Weights of a small masked image model.
Model: 24.3M parameters, encoder arch vit, encoder norm layernorm, encoder activation gelu, encoder patch size [4, 4], encoder layers 8, encoder width 512, decoder width 128, decoder layers 6.
Data: trained on procedural textures in two colours, tilted and lit, 97500 training examples.
Rows from block 2 of the encoder of a small masked image model, named by matrix and row number. Rows with one number belong to one neuron. Each number is 128 + 24 x the weight over its row's rms, rounded and kept within 0 to 255. All counts start at 0. Numbers have three digits each.
After each neuron's rows are labels from the 100 images, of 14976, where the neuron reaches its highest value: "colour at peak" is the nearest of a few named colours to the mean colour under the peak. Only what is clearly more common there than usual is listed. The data: procedural textures in two colours, tilted and lit.
# fc1: MLP up (encoder.blocks.2.mlp.fc1.weight, 2048x512), inputs 192-255
# fc2: MLP down (encoder.blocks.2.mlp.fc2.weight, 512x2048, transposed), outputs 192-255

fc1.684:140119101096152094157183139131184128139123158120112095169117139116132135108133072160118108149098139124112119141106130123148120063090118131119118110142106133162148173147118111140130124123138156
fc2.684:130153121137116129113117133092149084133138104104119148120131146138132108168103113096096093143122131096126174140178121082105137146129089079163185125086164114104120129113119102139073117149103112
colour at peak: green

fc1.493:122096097112111142122180116123174172146111122130123115140130131128147121124135070166137127127125109102140135168105089108143139089118120131111187106106110133103083128190121149123136131102126145
fc2.493:102129091100140097129117137155191128099103097138128125137139134140146094127138097160171152090115133095136118148076108139183150092118117116102130163138143131114165101111121156141136108093148116
colour at peak: white

fc1.204:127150122068127093145136117163118106165131173122088116161111119097135157118137201111111115169105126142110129073117209118155127108056137143164111106137148123148151121092115059119137136112132167
fc2.204:167125140105138151125142162092137125170161120162086120120115136115128123133159141167121128133116090127119163115109162087096137186080165121120146137126154112154094127166136131142129158122143095
colour at peak: purple

fc1.435:141138188115130139133128124132130120083093149117124117136116149146118101113107116138116119126098131130184130136127126113129138122125112135137135116150144073133123144117118148109185134139168075
fc2.435:114113092120137123125139136112130140182146084129131152138127115090122160121126127115138138133158117115099120124134125143120128122127137126120110130095120185149138092127151137124089126127110179
colour at peak: orange

fc1.186:138143148136128110094126110129133136083093143133112124139110135169113138114157125143106117141130124127185130136115138121117127119132128105141138118141127070104090146123117121143159143101163078
fc2.186:139085122143096125132122135125107111079165110099108149089135128169149136182112132128119176125154152093131151117125143105139107126131138132128142163158141141124098154124210125159081116124078107
colour at peak: purple; pink

fc1.117:093132121186143129102133165135085138083127188122148068142157115156103113104096130137107105100086144161151143111110113147160104143169173074158104144117157099147140092129117095146159100151104099
fc2.117:120132137104157145107125094145133130100139139119097093189152135147102126104106128143171076140108125127110117174085136142116125086121099093152130170143126126141146116130034136141126080100114123
colour at peak: brown

fc1.347:115138124224145111116137143128087130130130145107185107116138119133125136126114080133084119058146141134150137163156045139155100125221147078116132161091158110113149132156111106125129128150113131
fc2.347:102126128149153119108114127144116144087140133135125100125149156145144149157128128161147121140138134135125122158116127199143103125129088058145134183107100119127214140145075110150118047143115103
colour at peak: orange; red

fc1.6:096141147209126123117138151121071147114111162129188094117137118146134116121104135140125124057129149145125142137135069150157114131208104111101136157088144120132157107150112111126129111124111121
fc2.6:104132124158158130128122121171108139103132136152133131109130169149140137166143124170135136120180137125114121159079130180117112132134099126104121161122108160140206144142108132142112086170113126
colour at peak: orange; red

fc1.303:148128110111130123128148109147116109107161109106108127147128148131130149115113164083093102134117139123107117125147158149133128120111162141131123163113140134167139129109103098108107136118103165
fc2.303:158133103127124136134116140142159134106144100161106157154113131139143125122186132100142110141155128131104128132110124119112131175104147165148087138196131126137172100109111176151134157172160114
colour at peak: purple

fc1.466:152167108116123122135138114118091112137114097102121136147117114111142098121095160101106112123125130132109129115153150116185120102119150122155139133087137106116137095097112095164121126123115180
fc2.466:105123112135132156134132116148147179103127140125118098148147084129085145120134123106122111124126160138143149151126139131116122159118148082160095120177103109105117112149106112144099104154096102
colour at peak: brown

fc1.133:124111120133120124083121108114160148142108068137110107149142086113155100103144077150138110128115107087131101094076099167123114067130146139107178153096125142137116112134112138133149148093148098
fc2.133:134133138129130092121103159146134123117143152116147164127123147137122119116104132159124136110098139190131157101159129123135123172127137063125143108123154091114129127123152064118119145159105086
colour at peak: white

fc1.723:110098143117070121127128113131122146135115166081112087153114127107079123124100129123094127130124139126162141153108133127132058141115103165129130127127146132117124130147122174119139101131079108
fc2.723:143177103128149141110137136128139105105133108156131166066120147133152142099140133120166149129142115137103129132137134138129188140135095117148121129123099136125116135137157102133120159127154128
colour at peak: purple

fc1.551:112140135197126123124137141084076146121117103130186106132125104139120121119101121157150111033138151136136132137135075130156125098186152145069104171134156138127122088167113141126130093148124135
fc2.551:097132138134130138092132118155140139116142113138123114158131163136125150126143124186134119120168130121108103140104132182148127088112103108064121181121100143151185112120084136150124087144139101
colour at peak: orange; yellow

fc1.656:128128163160143104093122147172159123123116104135144118137110111132129147122115073181113119102119138137111125185077079162135124097143147103096122154111148146126137110203120120144148101160135122
fc2.656:141129096126139159135116087133097117137130127123115130111147158117141123152109157093101161159151114110159109110156146139116143136132061090169152134139095124133148131083138146091105155105136131
colour at peak: green

fc1.165:116156140139151124108149123120138157182087136172121128137119120125105150108162116120112115140140107161156107119110127131106128134133126078122141094105109088095122144135126118125152141077168138
fc2.165:116174106150145147120129081157140133095119135126107125138126127153096152162182125105118129121202132127155128129107138104137142117125136129131126120127090102115121099133161148182092122131139145
colour at peak: grey; pink

fc1.483:119123133099120125122169119182166137117143192132093095144135167141123143115150106153118104155097136135127105150086145135129144147103082128142128095144140150151153156170108137143140124156133122
fc2.483:142168095131134159168142132113142140153126137116129122132111066080135140130116134071128127141086105131097133160153139101173151124126147147166146096144126101088091145136148120121082120124101165
colour at peak: green; black

fc1.448:125144131150119138107165120121091134084139089150136134128117176158133121119142146141155114117126117103120114173138118121139128121159080158125124198106143153098142113141102187133119101125119137
fc2.448:174146129152111128135110115114111091154101124101139130102095129167144140183124135087114153103180145125133140088168129089126113112142123139178156085146126132150099141101161145157086141144135150
colour at peak: orange

fc1.506:124100116114141115139175137143172148133142184130120096144131098126141149117139069170145098139099097161117135114096124126157114121100109127093119112125150143141168187121109095115114154119113150
fc2.506:121168100146155074122139119117132109122156139099152158116126168145152131147099124111110112117125137072120129077157120104154131115131120072130187121106081133092116172091106092155099124188136157
colour at peak: grey

fc1.464:144119122122135144134178098144152146135124144117122080137134131138133105126109098153151111127113103109143140177150116122147145075145081119133148105131157132174152168189115135155125134139103106
fc2.464:168129116134136094112132108089126114123145084120124123100123108154144112165133125114135132130134141068119122079108130124144124081122075092142153162156146137071146171126151151152108101138131143
colour at peak: grey

fc1.210:163130089096132155123130089126140111114144121094098114133101145133122101132106131141144140138121117069124146144120161110151154097103140139153149146145104167151095133119125155171117088177116132
fc2.210:138149133127147102117135127131125152127117130140137134198121110131124147000152132123091122125122116116150116156109129150095073115129116085130145115097098104136120139140002159134148158106123127
colour at peak: black

fc1.37:120081131160105111144145147122100170176116123152137114168161116103154158094147125109091118110107123120135093116126125122142092134148163135114126123135105107122094185115103077108124137076134178
fc2.37:160140117157135116139134096118094094127193104156156085108078077135151125138133133097108099104109134089070160099118119144149129107136169149115115109135121129141113135094124089141110141151131132
colour at peak: red; orange

fc1.590:122124140165133102127131135089075124102142101135141142136124145133110151112145161093094098092125170146149101118155104122124119128173124117137099124116124091129114129094110085137126139157133148
fc2.590:114136099113101131147109132141138145137076116136107153152140076112106097122155135131167105120115148116137136171087128116167123115113129138134103106169116130117135112133074159152135098150137106
colour at peak: red

fc1.490:129108121119137135112195116130147150124141144132124110143139169140157102134099112138152122136103079066121152169120119110179135116134087106133149124092129147092116171151127148151162125135133141
fc2.490:157097117139088095124140148165123174128174176129140156131136129138132107148140124141104127137132161167132167089098123118128114158118131098123127146152123106150146144145176111125124154173112144
colour at peak: white; pink

fc1.675:125115092088102111101165100162124148108117117134093125150152153145122112110141181102139112161107137108130084105116183141151135111090079099168117127128119142101175116108106163151139115108133132
fc2.675:165121125135091165143086183132120103139127133122115099107122135115109184119137131099084083133129131157141134129121145110111139157134146153159100117141164084144122103094084124138100131140122129
colour at peak: purple

fc1.647:128107120170142114132142130152133154156148178113145149140140156135153128108171073136105119102115102130130120147124078126107104152175118137126151106117090093119110138185106165130143139123123125
fc2.647:173111117149128124114121115122147110108130099142119133113104123191134120159142083124103140121143150148101133081110098167087121116131129137125098146156174121140135089149112164109147144155146098
colour at peak: pink; yellow

fc1.397:140133102094138137092147094139178144099140114119115107137136115142110126135120085170163124133131117099122138132085128137165140076102137140102106140140159151148120109176116153164125104131115146
fc2.397:095122118142147089100145116162148141093109134153119105139137148136134091102100141158150115109127126090127108121058120169162121084121085104140134147123135146120171132084094136134151129106128113
colour at peak: green; grey

fc1.173:107153141159159109105137104173137130112177158111153074132118131164121155122123095137094115120125164126147136106142106123108137170144124113133117118140128158156128155167118106109132171161128125
fc2.173:149117117114142071133160108074118145105127121153137149151122159170127108115146151139164108133116139096133138131154110137119129090140071121117099152156101187117113125103130135120128104137150123
colour at peak: black

fc1.73:105102142128115113139188138150141189120149125146128115151172091105161113102130106127143085140116145145102104121095124139203127101124164118119094113120100120112150154102104122128118132096145184
fc2.73:169138161153100113129091135184135099129153144116093083131106072131136173133125122095102096142122103145117102126129142131128118140112168112126109105126139091155144127095063112131069134166093162
colour at peak: pink

fc1.40:147106067186150118136165127115096159111119133123169138131118121149141109128119106137131112075127146109141139122134078146190121072183162109172123136123095090138116115152114140152179135157122131
fc2.40:074112126159136128146135148144117144082148136146141119086161149123129144149096120122121143127147142155119126123121112173158085147138113084167115179106080106108157142119149086155112093166105113
colour at peak: orange

fc1.93:112132135140101153180159091115111098147093100120123099152132150090132126120118157094104119115114150125114083142147123097140136113135119138169123095104119125190113092138108110159101101100108169
fc2.93:152132078124134114116114129132147123107156119113131173129121106176126112127128121073145097113121103093160170092100135134106108151118149122156155134152140101120128124064061126157110167172126103
colour at peak: pink

fc1.570:093084142128077112116126108143113132150111152070121083151120119110087121129090116110084125123127144115160149140097131133139065138118130164126130123113161136119134125129123162121143102142078119
fc2.570:154171106131173136126146150123134114114136117155133184093127135142150147068140121135167131126126113143112109125143126123133200119136100104136129131126089123128111134120147103129110167122159147
colour at peak: brown

fc1.113:103149146151102136136127133130081128126124065117149141132124146103127122126134164079111133096136157170128088114155134080132141154159115126122119159147120137107136094127124150134124122154120157
fc2.113:158138130112111168120147113123130134135143123117128089110134132096120075114115140099146128132113096133136136150134137126174144092109116081121131138100176088120136068087151148120153146079128109
colour at peak: brown

fc1.701:131146137127124128132138120137158115112140134128134088131123129147125125129112100166124114105127119113117141166076110116170138104120164143084118137115161121129111096175119158157150112162148163
fc2.701:108130164121134092098156114120136128149109124159143122136129165128154131135143139203145118132129147130112103097104122160134126108132065102160161138114129164119174131129168133157151092118152156
colour at peak: green

fc1.63:096160143140108106088103141102106117142097081115128125122111075146109139134128157092130114122116157110111135098130142096123151176131139106171168125123154123066079143127125071171097108119099132
fc2.63:165101118127151139151146096130124130121169153132125136133118148113132157142131122185130150144125123111136116112133117150153105087120134152127091128155114143201172137074156174074169175154126140
colour at peak: brown

fc1.717:139151149137137111095127108125132135085090142130109123137112131167113139112157136141104116133132122122186134135121144126120126120134129104142145113148125076102097148127118129134160137106154072
fc2.717:134077122148093128132115139130112108087170098103106153087139132164152134181114137130116179121150156089125151118120141115130116130134130128120144152156142141127101142124214124155078114120075103
colour at peak: pink; purple

fc1.561:097086134175144133127156163126084194136125181165147113147140131128162140114142149129138114107104121110112138174111081125137123150185122126128149135097088128106095187140097142120151088095117131
fc2.561:101132123156120125150116125134099120085131088106152168108149105160090136136129127120122097103185175177109105130097137171117105111124171123106064199143124161134168073146104105170135083176117135
colour at peak: orange; pink